{
  "dataset": "melodies that start on their tonic, played by one synthesised instrument",
  "train_examples": 26041,
  "init": "kaiming_normal",
  "lr_schedule": "cosine"
}
Rows from block 2, named by matrix and row number. Rows with one number belong to one channel. Each number is 50 + 12 x the weight over its row's rms, rounded and kept within 0 to 99. All counts start at 0. After the name is the row's rms in percent of the matrix's.
# filt: filter width-3 conv, dilation 4 (model.blocks.2.filt.weight, 320x320x3), inputs 264-285, a 3 kernel for each
# gate: gate width-3 conv, dilation 4 (model.blocks.2.gate.weight, 320x320x3), inputs 264-285, a 3 kernel for each
filt.86 106:46 53 47 50 50 47 47 44 99 50 50 48 52 64 48 48 54 32 49 69 52 49 48 56 45 51 21 51 51 83 50 58 58 77 60 63 49 81 29 50 58 38 52 75 51 51 61 48 50 65 42 50 53 86 49 66 31 50 37 82 60 68 56 50 38 85
gate.86 110:57 75 58 50 53 94 53 48 42 49 79 64 69 86 83 49 57 97 50 65 53 51 50 51 52 99 46 61 54 55 50 50 71 44 49 07 49 87 57 50 83 53 51 51 58 60 83 62 62 99 49 50 48 32 50 85 51 51 38 50 57 70 59 51 43 47
filt.87 104:51 51 49 48 55 54 63 40 50 36 45 43 50 53 48 50 91 66 64 57 51 27 50 35 63 50 67 35 50 19 35 87 50 54 54 68 51 53 50 56 53 66 51 96 51 50 52 50 53 51 54 59 55 57 50 55 50 51 50 40 57 53 78 47 42 51
gate.87 094:50 49 40 45 16 48 68 48 48 00 49 48 51 51 52 42 19 33 51 46 45 46 50 52 50 42 43 50 50 50 43 47 37 51 42 24 47 47 41 60 50 50 48 31 40 53 54 53 50 49 48 60 50 48 46 44 30 67 40 46 47 24 23 52 41 50
filt.88 103:70 53 51 49 62 48 37 46 43 51 54 67 51 51 51 63 63 54 52 51 50 46 50 52 92 50 50 49 52 52 52 51 54 56 51 54 55 50 43 54 59 50 80 52 57 61 50 53 55 51 55 55 51 50 89 51 50 22 50 45 48 48 49 09 43 43
gate.88 100:50 63 77 51 59 64 19 55 48 47 63 55 54 50 66 50 50 59 65 70 63 44 48 51 60 50 42 50 59 62 42 49 49 50 49 36 64 49 51 54 56 57 50 38 44 52 49 51 50 24 45 53 67 50 50 45 49 34 69 57 20 06 20 46 50 50
filt.89 099:57 88 49 49 47 33 48 48 49 50 50 50 39 46 50 51 51 45 49 47 50 49 49 49 55 55 60 49 54 57 50 56 40 54 54 79 50 64 50 51 50 51 59 55 51 48 50 65 60 55 60 49 48 57 78 80 76 50 55 48 50 52 59 53 49 64
gate.89 089:65 78 55 42 50 85 52 54 49 50 49 46 61 62 73 38 53 55 54 56 56 57 47 48 55 50 57 52 60 49 42 50 50 26 51 40 50 66 59 53 60 52 41 50 50 91 62 87 54 51 52 55 55 56 55 49 49 50 56 66 25 48 39 46 45 52
filt.90 083:45 49 48 76 50 70 50 56 57 69 55 55 48 48 40 68 46 50 50 54 50 50 50 50 48 51 36 50 53 47 50 49 54 60 53 65 30 54 50 49 50 50 55 50 50 45 50 35 50 50 32 50 72 55 49 50 39 50 62 68 74 45 46 45 65 53
gate.90 086:67 99 75 50 47 38 50 55 53 43 50 27 57 98 92 50 46 47 51 61 53 48 50 40 50 58 48 50 57 50 41 48 49 45 50 36 51 51 51 50 65 50 46 50 17 55 62 65 50 53 50 51 52 50 50 59 46 45 51 49 49 34 27 45 41 41
filt.91 102:48 50 51 90 39 46 59 46 49 67 50 98 49 49 47 50 46 47 42 49 50 60 76 51 04 63 56 57 51 50 66 50 49 50 49 50 48 54 52 43 50 50 50 50 49 18 61 45 50 72 63 49 52 57 45 59 51 78 46 49 50 57 50 99 62 63
gate.91 091:45 74 88 48 47 47 50 49 66 37 45 51 72 82 82 39 44 47 50 60 66 48 58 99 59 48 50 35 63 98 45 49 54 52 59 69 53 57 57 53 62 54 49 50 51 65 74 72 54 39 47 49 50 49 51 64 65 49 47 59 77 56 59 68 53 74
filt.92 094:46 47 50 45 50 45 50 48 72 52 50 53 47 51 50 48 49 44 49 47 49 40 56 49 62 88 52 46 50 57 49 50 62 47 48 49 52 57 49 50 49 51 34 50 50 49 50 49 50 50 44 50 50 51 47 70 50 50 49 69 51 49 50 50 54 53
gate.92 092:51 56 50 39 48 56 53 51 51 64 59 50 53 69 60 19 48 51 53 54 54 64 64 52 48 40 37 52 61 52 43 50 41 25 27 26 50 50 49 39 48 49 21 47 52 67 91 67 53 50 48 51 52 52 44 50 47 46 44 46 46 50 49 66 49 50
filt.93 096:50 49 38 50 51 43 54 53 51 64 49 52 40 46 01 46 50 39 54 51 52 52 46 51 50 48 53 51 52 37 50 52 22 43 51 51 38 47 42 50 60 51 50 50 51 47 48 50 46 46 62 53 55 51 44 50 52 63 55 44 59 76 82 52 50 51
gate.93 097:53 50 53 47 50 59 52 49 49 51 58 63 66 62 63 33 17 53 54 49 49 60 65 61 62 49 51 52 50 50 32 25 34 46 36 46 51 54 48 57 50 52 35 28 38 79 71 69 51 34 50 52 50 49 50 50 48 50 48 49 30 16 24 50 66 57
filt.94 097:43 49 44 49 50 50 50 49 03 46 49 44 50 52 51 49 51 80 43 50 35 48 48 15 39 23 49 42 53 42 51 50 48 47 57 59 33 17 33 44 51 50 46 51 59 51 49 47 49 50 49 50 57 32 40 42 55 49 48 35 63 67 54 46 49 36
gate.94 096:49 49 65 45 15 50 47 54 50 51 41 52 70 52 45 46 37 51 44 73 49 50 54 50 58 67 86 45 42 37 53 37 53 49 31 47 52 91 74 44 74 56 52 49 55 57 67 47 56 57 59 52 58 50 59 53 62 47 32 48 55 40 55 44 48 35
filt.95 104:75 53 65 51 57 50 79 27 64 50 45 32 44 55 71 49 71 45 54 46 68 39 40 59 50 50 50 53 47 51 56 64 46 53 43 48 48 49 59 50 45 51 48 48 49 43 44 82 42 52 47 50 25 52 51 50 47 91 47 52 51 39 35 42 47 52
gate.95 102:47 65 47 54 47 49 47 50 37 47 48 43 50 58 50 54 47 50 42 50 46 38 41 49 16 51 47 48 50 48 50 50 49 33 49 47 00 50 46 31 50 50 41 40 40 50 71 75 30 49 49 38 50 34 38 53 49 51 53 35 44 50 50 62 53 45
filt.96 093:45 42 50 58 45 45 50 50 59 48 40 45 55 24 50 50 42 26 53 49 28 47 40 48 55 50 50 47 34 53 41 45 31 26 39 44 51 49 10 53 24 50 49 40 34 51 34 41 47 46 49 50 49 56 47 38 45 47 49 50 24 35 40 51 50 75
gate.96 091:59 50 87 55 53 80 55 52 38 44 47 50 80 58 99 52 50 85 56 57 57 37 48 49 45 32 47 53 51 66 51 52 59 53 45 35 54 39 59 59 51 52 35 44 63 98 56 99 41 45 47 55 48 51 49 41 77 63 52 43 35 47 41 51 50 50
filt.97 087:20 01 48 50 51 45 49 61 59 51 44 42 49 27 37 49 47 46 46 47 62 50 47 41 46 01 51 35 50 38 50 53 42 45 41 52 47 10 50 48 19 53 49 50 47 50 09 42 52 37 51 58 52 62 31 00 43 48 58 52 50 47 50 53 50 32
gate.97 098:78 57 50 50 64 41 52 50 50 51 61 53 59 74 50 50 59 46 46 52 50 48 50 50 58 48 55 51 51 51 45 50 49 49 43 50 29 53 45 50 49 49 17 50 49 56 48 56 59 49 50 54 46 66 50 46 46 60 50 49 41 39 47 74 41 55
filt.98 083:53 54 55 50 50 49 50 49 46 52 50 55 52 50 49 50 39 50 52 55 58 54 50 50 49 51 52 52 53 50 51 53 61 49 62 51 50 44 50 57 48 48 12 50 51 16 49 49 48 47 50 50 50 49 36 61 57 47 45 47 62 48 50 49 49 45
gate.98 083:55 88 56 30 34 63 50 50 49 41 37 39 82 99 62 48 49 58 52 50 50 50 47 46 45 50 50 64 77 51 44 52 43 38 46 44 56 51 44 63 59 52 40 44 43 96 89 51 48 50 55 67 51 49 48 70 52 40 48 52 47 49 54 47 50 50
filt.99 103:71 50 50 60 99 50 51 34 51 49 61 41 59 51 54 56 99 48 53 53 47 35 70 46 47 37 49 53 50 45 60 71 47 50 48 50 51 50 38 50 50 54 53 99 50 51 49 50 50 51 51 50 51 53 72 48 49 56 50 52 50 48 48 42 11 67
gate.99 101:60 63 55 56 51 50 48 44 46 56 54 52 44 57 59 51 50 50 43 53 48 45 46 50 51 49 48 48 53 49 55 51 52 54 05 50 50 61 37 55 47 46 52 50 47 50 57 64 50 50 45 51 27 50 56 51 49 57 50 50 50 39 47 49 34 50
filt.100 099:48 52 48 49 58 49 36 48 35 46 49 44 60 81 71 54 60 56 50 72 50 57 51 40 59 53 51 50 66 48 50 52 50 59 70 63 58 69 51 57 93 51 54 71 51 53 56 50 76 52 52 54 50 50 51 66 55 23 49 22 50 54 50 45 51 42
gate.100 095:53 48 48 34 45 47 48 52 43 51 32 43 59 54 59 43 44 49 49 45 51 52 48 33 55 50 61 48 53 50 50 35 44 44 42 53 57 63 49 50 57 68 51 36 50 88 54 62 78 59 78 51 54 50 64 50 57 47 50 16 50 51 62 42 55 35
filt.101 090:51 43 59 51 57 47 50 55 54 49 36 49 43 50 45 49 48 41 49 33 50 46 50 49 56 24 53 50 52 54 50 57 54 31 31 46 48 21 48 40 45 58 50 27 34 34 39 35 51 05 45 49 46 39 58 31 50 51 77 79 31 44 50 41 69 51
gate.101 088:69 68 78 46 39 71 50 50 50 49 50 70 62 59 63 50 50 80 50 52 49 51 46 49 48 57 51 49 63 51 50 50 80 50 67 51 49 50 48 55 62 59 37 36 35 63 60 49 50 56 54 50 49 50 50 50 52 44 52 51 30 48 46 52 50 69
filt.102 094:45 49 49 51 49 50 47 49 58 52 50 48 58 53 50 51 50 50 48 55 49 53 56 53 34 59 35 51 51 50 67 53 54 38 41 50 50 53 45 46 50 46 57 50 58 54 50 50 34 55 49 38 46 47 50 55 46 45 50 46 52 21 58 27 57 37
gate.102 095:68 50 55 50 53 45 36 35 49 44 47 51 73 50 71 51 53 42 47 47 51 35 49 50 62 57 52 46 40 56 46 45 40 41 37 43 46 46 51 55 52 53 66 75 46 66 50 71 48 66 48 48 49 53 71 53 50 42 40 50 50 51 48 38 48 53
filt.103 101:47 49 50 50 52 49 40 39 21 48 43 78 40 50 53 50 50 53 43 46 47 50 29 58 62 47 47 10 25 44 39 46 55 43 50 38 54 53 68 50 45 48 50 33 50 42 44 48 51 40 54 50 24 27 50 47 51 42 46 27 51 46 52 53 49 48
gate.103 104:50 50 54 92 50 34 32 50 61 50 37 42 44 51 52 91 56 44 12 49 52 49 53 55 48 47 50 39 51 58 51 50 53 47 46 56 46 32 48 54 59 71 68 59 52 50 52 50 62 49 58 46 48 67 50 65 52 50 50 49 53 74 56 43 50 51
filt.104 114:50 50 50 38 67 51 62 50 52 50 53 30 49 49 50 38 75 56 52 49 50 39 55 50 94 39 66 47 49 49 20 88 51 53 50 50 47 49 64 70 50 51 62 51 52 50 49 50 89 51 51 74 50 50 60 50 50 51 52 52 69 59 54 46 49 50
gate.104 103:48 47 48 53 38 50 92 52 46 20 51 53 51 42 49 59 50 56 47 48 45 51 35 53 33 99 55 51 35 49 49 00 48 45 51 48 44 41 36 57 54 48 42 42 54 58 49 50 40 63 53 55 54 48 31 38 51 76 49 41 55 49 50 57 43 44
filt.105 095:50 45 40 50 51 48 38 07 50 50 51 21 53 52 20 50 50 34 55 35 51 42 26 44 50 50 50 47 29 37 49 41 23 45 42 43 59 48 51 52 47 52 48 47 43 50 47 43 43 52 49 46 38 51 51 50 36 37 16 50 34 46 38 00 07 41
gate.105 094:54 56 56 52 60 50 54 51 55 55 54 52 57 55 64 49 52 49 60 50 63 56 51 51 43 48 53 54 61 48 50 48 41 29 10 11 52 00 54 47 13 54 48 40 38 72 50 67 51 50 50 50 50 48 50 50 47 49 50 48 41 22 48 50 56 50
filt.106 116:48 50 50 50 44 48 50 53 48 48 45 50 42 44 44 51 42 51 50 50 51 24 48 37 27 50 30 49 48 49 52 49 53 77 49 61 14 49 15 50 56 55 50 48 37 45 50 31 49 51 50 54 52 53 41 49 35 50 54 43 61 51 60 46 51 49
gate.106 095:25 50 51 70 10 50 51 97 48 49 41 48 43 50 50 66 28 54 50 74 57 62 56 41 26 51 51 49 51 50 47 47 54 50 56 50 47 49 50 42 47 48 52 46 50 49 44 48 44 50 48 48 81 46 01 28 48 54 63 56 50 12 25 57 55 40
filt.107 121:56 50 49 48 88 48 51 50 51 45 58 50 56 49 50 55 84 43 52 50 46 55 51 45 50 00 50 54 50 50 91 50 48 61 31 50 66 43 50 50 39 50 55 50 50 57 40 47 43 49 49 51 50 50 69 04 50 50 50 50 47 56 49 50 54 49
gate.107 122:49 52 50 50 47 47 47 50 52 51 32 56 65 71 54 54 50 48 50 50 52 51 50 51 47 63 50 50 50 52 48 77 50 50 50 47 47 50 38 51 50 52 48 50 51 50 49 55 60 54 55 48 46 50 47 78 47 45 50 55 46 48 54 60 50 63
filt.108 107:79 64 55 49 67 71 50 50 45 20 49 49 79 51 57 49 52 68 51 50 47 54 47 51 49 40 61 53 52 37 52 51 44 37 31 19 83 30 57 59 35 52 51 48 50 89 52 60 50 42 50 50 49 39 71 43 54 50 49 49 44 28 49 32 50 51
gate.108 107:59 76 50 49 47 26 50 55 49 46 46 48 54 48 49 53 48 40 69 56 53 46 56 52 50 52 50 60 61 49 73 64 48 83 91 49 50 71 49 51 75 52 56 53 48 61 48 60 46 50 51 53 60 52 50 79 49 48 50 47 44 27 38 50 50 52
filt.109 096:50 18 58 47 51 47 50 48 57 49 45 59 59 32 70 48 53 48 52 42 61 53 50 59 75 50 56 50 30 82 47 50 53 49 44 54 50 41 49 54 26 55 49 50 51 64 49 88 50 46 50 52 37 50 63 35 61 54 53 65 50 50 52 70 50 49
gate.109 095:77 84 74 50 53 51 38 44 15 67 65 60 56 75 63 50 53 54 47 54 49 50 50 49 78 53 67 47 53 50 44 50 51 44 49 50 51 52 49 50 50 51 41 50 50 51 73 53 70 62 78 50 49 46 64 62 86 44 46 30 37 45 39 52 49 49
filt.110 103:61 52 46 58 49 50 49 51 39 52 45 57 65 58 51 68 50 50 54 50 50 37 36 53 50 50 46 50 52 52 54 48 50 49 79 41 62 43 45 66 56 42 53 48 49 51 55 56 49 50 50 43 50 46 61 46 37 46 53 35 56 62 50 16 51 56
gate.110 098:83 78 75 51 59 54 51 31 47 46 56 53 59 54 64 50 60 55 52 35 48 49 52 70 54 70 73 49 49 46 50 52 48 54 54 50 49 58 54 56 55 97 48 51 52 52 49 59 49 66 61 50 37 43 59 73 51 58 52 51 47 50 45 50 50 61
filt.111 080:36 56 50 49 50 43 50 50 51 49 48 48 49 51 48 49 50 46 52 75 50 50 55 48 63 62 54 50 52 50 35 50 44 36 53 44 51 77 52 50 54 50 50 52 50 50 59 49 59 56 51 50 73 50 49 70 50 29 45 28 50 46 39 43 50 44
gate.111 088:84 99 85 51 49 53 51 54 50 75 57 54 52 90 68 50 50 50 50 53 50 50 53 52 50 50 55 61 72 51 50 50 40 49 48 44 50 50 51 51 65 63 40 50 46 50 99 93 49 62 58 48 52 50 47 65 51 52 57 50 51 48 43 59 62 60
filt.112 109:53 63 51 48 24 49 60 50 50 28 45 40 64 60 59 47 37 50 55 55 57 50 48 42 49 51 50 49 53 50 49 46 48 51 55 48 49 55 50 50 62 49 46 49 51 64 56 58 40 50 50 55 56 52 43 50 51 53 48 46 48 50 61 49 43 33
gate.112 107:64 82 53 37 49 48 50 53 50 58 48 51 50 54 46 38 46 47 49 57 50 65 50 50 74 53 72 48 48 49 48 47 45 48 50 50 55 83 79 45 61 77 51 50 49 51 60 45 63 48 52 58 52 53 57 71 55 56 59 48 50 40 50 51 53 49
filt.113 100:52 51 46 54 48 24 50 51 46 29 49 43 56 82 50 54 48 28 50 60 50 54 53 50 50 85 62 50 51 37 51 49 10 50 58 40 64 99 57 64 92 55 58 51 26 52 84 50 50 50 51 56 62 50 55 76 52 51 50 33 47 47 43 47 51 41
gate.113 101:59 59 78 40 49 73 49 51 54 50 51 66 54 57 63 45 48 66 56 77 60 34 50 49 47 50 40 56 56 64 57 54 86 77 50 67 37 50 46 50 60 50 39 45 51 49 60 61 49 48 28 50 58 58 51 50 55 31 52 69 37 42 40 25 48 52
filt.114 105:48 42 36 68 50 53 40 50 40 60 48 36 47 50 48 59 45 48 43 48 41 69 50 50 51 42 41 20 40 50 49 48 49 13 45 30 72 46 45 53 45 24 50 44 50 51 50 45 49 49 50 44 50 44 48 39 47 51 50 50 56 55 54 38 51 50
gate.114 100:59 63 66 42 50 50 59 63 50 39 51 55 58 73 51 49 50 44 59 52 49 50 58 55 99 75 55 50 67 57 42 53 50 58 50 50 65 55 52 66 50 45 51 50 47 80 63 50 46 44 52 65 51 30 76 62 59 50 65 52 46 49 31 50 51 48
filt.115 100:50 36 50 54 51 38 50 49 47 52 50 52 53 49 51 55 52 50 49 46 48 57 52 50 34 18 38 56 49 50 49 52 50 47 47 44 49 49 50 51 49 45 50 42 42 50 50 50 53 44 51 47 48 42 31 13 49 51 49 37 50 48 41 51 49 34
gate.115 101:50 59 58 49 49 46 54 51 50 47 52 51 51 49 49 49 49 45 52 50 52 49 48 57 65 68 53 50 50 51 43 50 39 58 68 56 57 54 62 60 55 68 69 92 83 51 55 51 81 58 59 62 52 51 62 74 67 47 48 50 54 91 56 52 36 41
filt.116 107:39 50 37 49 46 51 50 45 48 88 56 70 40 53 45 46 50 55 48 53 49 53 50 59 45 37 40 47 50 46 49 53 50 54 50 57 48 50 47 40 51 48 33 51 43 43 49 50 48 49 44 55 50 61 38 48 21 46 30 47 51 64 51 54 43 64
gate.116 099:58 41 47 45 43 52 50 39 50 36 40 44 50 19 55 40 28 35 49 28 45 51 41 47 57 59 50 57 41 49 41 09 43 50 40 50 49 17 41 37 07 50 47 33 32 51 00 52 48 54 52 50 41 59 55 50 47 49 46 62 04 11 13 58 50 70
filt.117 096:43 47 40 38 30 38 49 46 44 59 32 82 43 45 46 41 42 35 44 46 44 49 50 50 71 57 58 31 43 30 43 41 46 49 50 51 37 49 64 38 50 52 45 50 41 47 44 49 57 50 52 53 46 49 29 49 40 49 39 48 52 49 51 49 50 50
gate.117 101:55 51 57 51 26 45 46 50 41 49 62 42 50 49 59 54 24 50 49 52 52 56 62 47 43 61 56 60 44 43 81 19 43 57 04 48 48 51 60 44 37 52 53 12 54 50 53 57 47 61 71 50 53 48 57 49 59 47 50 49 47 43 49 54 54 49
filt.118 100:61 50 55 50 58 66 36 43 43 57 47 52 50 67 53 50 59 87 51 51 58 56 58 57 99 44 52 48 49 50 49 50 64 58 41 50 60 64 55 76 50 57 59 50 74 53 80 54 99 46 54 52 50 53 99 51 72 30 47 37 89 46 65 44 46 28
gate.118 098:74 74 65 58 62 60 49 49 50 52 50 50 54 53 74 57 53 54 51 48 50 53 50 52 34 20 47 53 61 52 68 53 53 48 42 34 43 23 41 49 49 52 79 58 49 58 58 82 49 50 49 49 50 50 64 50 48 49 50 50 62 56 50 51 51 55
filt.119 113:68 49 71 50 50 60 51 45 82 52 63 59 55 49 44 53 52 68 69 42 71 86 54 50 51 57 50 75 50 56 91 51 78 68 50 58 88 42 70 81 33 84 66 51 50 49 50 48 51 58 53 50 47 85 58 50 51 50 47 78 50 55 64 49 48 49
gate.119 107:50 51 50 96 55 50 46 50 45 56 42 54 54 58 55 62 51 51 46 50 48 61 51 43 51 51 53 52 47 48 56 50 50 50 51 51 45 53 45 50 66 50 51 43 49 53 53 55 50 50 50 22 50 44 49 50 50 51 61 48 51 41 66 50 54 46
filt.120 103:50 45 41 55 65 54 41 50 16 56 51 86 47 52 31 57 65 54 53 50 42 77 51 55 52 49 50 45 48 36 50 50 40 50 50 48 55 51 49 51 51 50 67 56 50 63 57 50 51 46 50 50 46 41 50 50 49 44 70 52 52 60 62 52 81 63
gate.120 107:46 48 50 57 50 50 52 49 54 42 53 50 53 54 80 50 00 50 50 49 50 53 55 54 50 50 53 53 61 57 45 49 48 17 37 40 46 46 50 34 46 55 48 50 50 54 50 56 36 44 48 47 48 54 41 56 47 56 51 49 35 23 33 54 55 61
filt.121 099:50 46 49 38 50 60 45 48 43 40 49 50 48 50 55 51 52 61 50 52 53 55 52 54 48 70 40 54 52 71 50 24 62 50 58 50 51 59 59 49 87 54 50 50 51 51 62 49 50 73 46 42 62 50 53 55 51 49 46 40 48 56 47 51 51 49
gate.121 099:68 56 67 49 45 53 58 52 50 50 47 53 50 51 70 50 48 60 58 53 65 51 40 48 50 50 50 50 52 54 54 52 51 66 69 60 51 44 52 77 71 66 49 59 58 50 50 59 49 56 53 65 67 56 55 51 58 53 50 50 78 81 70 49 46 45
filt.122 099:06 34 30 63 52 55 16 45 49 60 59 55 17 43 51 70 56 54 16 35 49 53 51 54 42 46 42 00 43 45 52 48 51 45 50 40 50 40 51 50 50 46 53 53 53 17 50 50 50 54 50 39 48 52 29 43 39 16 49 47 50 59 36 39 50 40
gate.122 103:51 66 50 51 41 63 32 59 33 50 46 43 59 66 64 59 46 66 76 51 69 51 53 46 49 67 49 48 72 49 51 49 51 46 49 48 91 47 80 66 60 58 50 46 48 59 74 63 47 70 37 43 50 54 64 54 50 14 52 41 33 54 32 39 60 46
filt.123 095:50 49 51 34 60 44 54 50 49 55 51 50 52 61 48 42 57 50 49 46 51 50 45 51 44 51 49 52 45 51 56 57 57 60 52 51 50 49 52 50 65 50 49 44 50 51 50 52 52 52 51 50 50 50 49 48 51 47 62 49 51 54 50 47 94 49
gate.123 099:76 58 49 53 45 60 45 46 51 50 51 39 57 55 64 53 50 61 47 48 49 49 37 43 50 50 44 54 50 48 71 49 48 48 50 50 46 30 46 53 53 84 44 45 43 57 59 50 61 50 39 48 46 69 61 50 44 51 48 73 60 55 50 56 50 56
filt.124 103:49 47 53 56 55 26 47 49 52 48 50 48 50 30 49 55 56 25 38 51 51 13 44 32 50 43 51 49 48 49 51 55 49 50 55 50 41 50 50 48 42 48 46 51 47 48 44 50 49 42 45 41 49 47 55 49 50 58 50 52 55 46 46 60 42 57
gate.124 102:60 62 53 54 34 17 50 58 51 55 51 50 51 63 57 53 47 22 50 53 53 50 61 52 52 54 47 51 56 50 50 48 37 49 50 46 61 57 55 50 72 52 51 50 49 50 60 63 49 65 49 50 53 50 54 51 49 53 52 50 50 50 45 50 60 49
filt.125 108:61 52 70 50 50 41 50 51 50 50 50 50 53 63 56 55 50 48 61 46 53 49 49 48 55 49 55 47 53 51 56 50 52 49 47 50 79 45 49 64 53 63 44 36 45 55 52 51 54 50 59 55 49 49 50 46 50 48 56 53 46 48 55 46 58 52
gate.125 103:47 39 50 50 51 62 19 51 50 99 43 50 44 49 47 56 52 71 51 51 56 50 50 47 56 38 35 38 53 50 57 50 52 54 52 51 50 30 51 50 49 50 54 52 51 50 29 48 47 47 38 42 52 51 50 44 48 04 50 47 51 47 47 37 52 49
filt.126 087:49 50 51 52 68 48 46 50 48 49 45 48 68 50 53 54 78 49 50 50 52 50 58 52 37 49 50 50 50 51 63 49 50 50 51 49 71 52 59 95 61 58 51 50 44 48 50 51 50 50 60 50 50 43 50 47 50 42 44 49 51 51 58 46 50 63
gate.126 095:66 73 99 49 49 51 51 51 59 50 51 50 89 49 66 47 45 41 51 47 67 48 47 45 51 50 50 52 50 64 46 45 64 47 50 51 42 50 50 51 89 77 33 46 42 60 50 67 50 50 49 52 53 57 48 45 50 50 51 69 46 49 38 79 53 61
filt.127 088:55 54 67 49 50 50 49 50 50 50 48 50 49 52 50 50 51 53 74 53 84 30 53 49 50 51 51 50 53 48 52 53 61 53 50 52 50 60 66 49 50 53 49 49 50 46 43 44 50 62 53 51 51 51 54 56 54 49 47 41 48 37 51 45 54 35
gate.127 091:62 52 50 50 51 51 44 49 46 48 52 49 81 61 68 50 51 46 51 52 65 57 51 54 43 44 20 74 51 64 51 50 52 50 50 52 50 45 49 48 50 50 50 45 37 91 54 73 50 50 41 48 50 50 53 48 41 45 50 47 48 50 49 50 46 50
filt.128 100:50 59 61 50 45 83 50 56 50 49 50 81 54 58 52 49 48 72 49 66 50 52 51 47 52 51 55 53 53 53 49 50 72 49 47 50 39 50 50 45 55 50 35 50 50 56 58 42 51 50 50 55 52 50 28 50 51 42 49 44 46 49 42 68 50 35
gate.128 096:74 68 93 55 50 84 50 56 47 51 50 66 59 65 99 62 57 96 50 51 50 46 51 54 50 54 48 50 53 54 50 61 99 52 70 50 47 51 64 57 63 69 44 49 50 50 53 54 56 53 49 43 62 44 50 50 62 55 60 76 54 53 51 47 53 41
filt.129 102:42 48 50 49 38 59 44 43 49 32 71 52 48 48 49 52 40 55 32 43 43 69 64 54 49 66 49 38 39 43 33 12 50 42 36 24 49 59 60 49 49 50 48 48 48 46 75 49 50 52 46 46 47 50 39 48 49 43 45 50 50 52 49 59 53 24
gate.129 103:55 48 61 19 24 24 52 50 57 27 26 33 43 49 50 20 14 24 50 51 55 34 45 43 37 47 50 62 50 57 42 43 44 50 36 47 12 51 49 46 47 46 49 38 46 46 46 50 45 29 34 46 51 52 48 41 47 55 51 59 69 50 50 45 38 51
filt.130 094:51 01 42 50 50 47 46 30 50 48 51 37 50 41 48 50 67 57 54 05 48 48 46 38 65 57 49 50 28 37 50 48 52 86 50 55 50 25 40 54 47 50 52 50 51 64 51 50 58 56 51 49 44 50 70 39 49 48 47 36 55 59 58 50 49 49
gate.130 100:74 60 53 56 45 35 50 51 52 50 50 50 92 59 50 56 49 42 51 50 52 50 51 45 61 47 46 56 58 49 51 50 39 45 21 43 50 42 46 57 49 48 78 88 49 82 74 52 84 68 73 32 49 56 90 50 50 42 42 27 63 52 50 48 48 48
filt.131 115:50 47 50 52 70 46 58 10 41 32 96 44 47 45 50 59 59 51 50 43 50 39 47 43 20 49 39 50 50 48 50 52 54 57 48 51 31 31 49 56 27 55 49 50 50 47 38 42 36 50 44 49 33 49 50 50 56 50 48 47 56 57 52 50 51 50
gate.131 101:50 48 50 41 50 49 60 67 53 35 50 45 50 50 49 33 37 50 51 45 56 41 45 50 59 53 50 48 33 50 42 27 50 55 35 51 51 40 52 58 49 50 44 00 46 67 48 52 50 49 50 66 55 51 48 25 47 50 64 49 49 50 58 64 86 50
filt.132 101:59 48 50 50 51 08 43 46 27 51 26 52 66 45 48 51 55 44 47 55 52 46 22 49 51 55 51 49 40 34 54 51 53 41 50 51 59 47 55 50 47 51 51 53 55 58 48 46 54 51 68 47 48 50 75 48 64 38 48 21 49 51 61 07 44 33
gate.132 100:80 55 82 65 57 53 50 29 68 61 74 56 92 67 84 70 70 55 68 46 63 41 40 51 30 46 51 61 51 83 83 69 55 56 50 55 50 48 51 50 49 54 50 49 50 76 62 79 24 47 50 48 38 51 50 51 51 50 48 54 47 49 51 50 51 60
filt.133 106:37 99 44 77 63 65 49 62 59 51 59 50 50 99 53 63 58 59 49 99 57 44 52 51 05 90 23 49 77 56 50 56 58 52 83 58 36 86 43 50 97 56 46 60 53 39 83 53 51 54 50 49 64 61 35 98 39 49 57 61 50 50 62 51 62 84
gate.133 118:51 89 48 41 51 38 53 50 50 50 52 50 48 81 52 27 51 47 51 88 45 49 46 38 50 99 46 50 51 42 51 54 50 51 99 54 48 99 38 51 53 50 47 61 38 46 85 48 51 68 50 51 49 51 52 99 38 52 47 51 53 58 59 50 40 51
filt.134 096:40 35 40 50 46 72 49 50 49 50 38 47 38 37 46 50 50 69 39 33 46 42 43 49 48 48 38 34 41 40 48 51 50 48 50 45 48 40 47 40 50 49 50 49 50 35 03 47 51 50 49 50 50 49 27 34 43 49 49 45 59 59 51 37 47 48
gate.134 097:61 54 66 52 50 66 51 56 50 77 53 50 83 58 64 50 51 64 60 50 50 65 49 45 49 56 54 63 53 50 52 53 47 50 56 53 54 50 60 56 54 90 50 49 26 66 66 55 50 62 72 51 54 53 50 51 50 50 46 49 47 52 87 50 47 66
filt.135 107:73 50 84 70 62 47 52 53 52 74 49 54 51 51 50 49 58 48 51 50 50 50 52 42 62 48 82 51 47 48 50 50 55 57 39 71 50 57 54 49 51 54 50 52 46 50 50 51 52 42 85 52 52 52 51 45 70 56 50 50 55 31 51 58 52 46
gate.135 101:44 51 50 36 48 50 50 49 53 40 33 50 50 32 50 45 49 51 50 44 50 41 34 50 50 53 44 50 49 49 48 47 58 50 51 50 47 45 52 52 52 52 47 48 50 45 05 30 48 53 50 46 45 44 48 52 48 44 53 48 51 53 49 52 51 50
filt.136 107:50 52 53 54 54 50 50 50 50 57 63 62 51 51 55 51 55 46 42 50 49 42 62 50 25 48 33 50 57 54 47 52 57 50 56 50 00 53 06 36 63 43 45 61 36 39 54 54 56 52 49 41 56 50 36 52 43 55 54 52 70 73 50 71 49 75
gate.136 108:48 50 50 49 18 49 51 50 49 25 37 41 47 47 47 50 25 49 52 52 49 48 50 48 48 64 47 55 55 53 49 42 48 48 51 48 44 64 53 46 56 41 53 53 58 60 49 50 48 70 54 51 71 51 49 50 56 47 45 42 44 51 48 39 47 15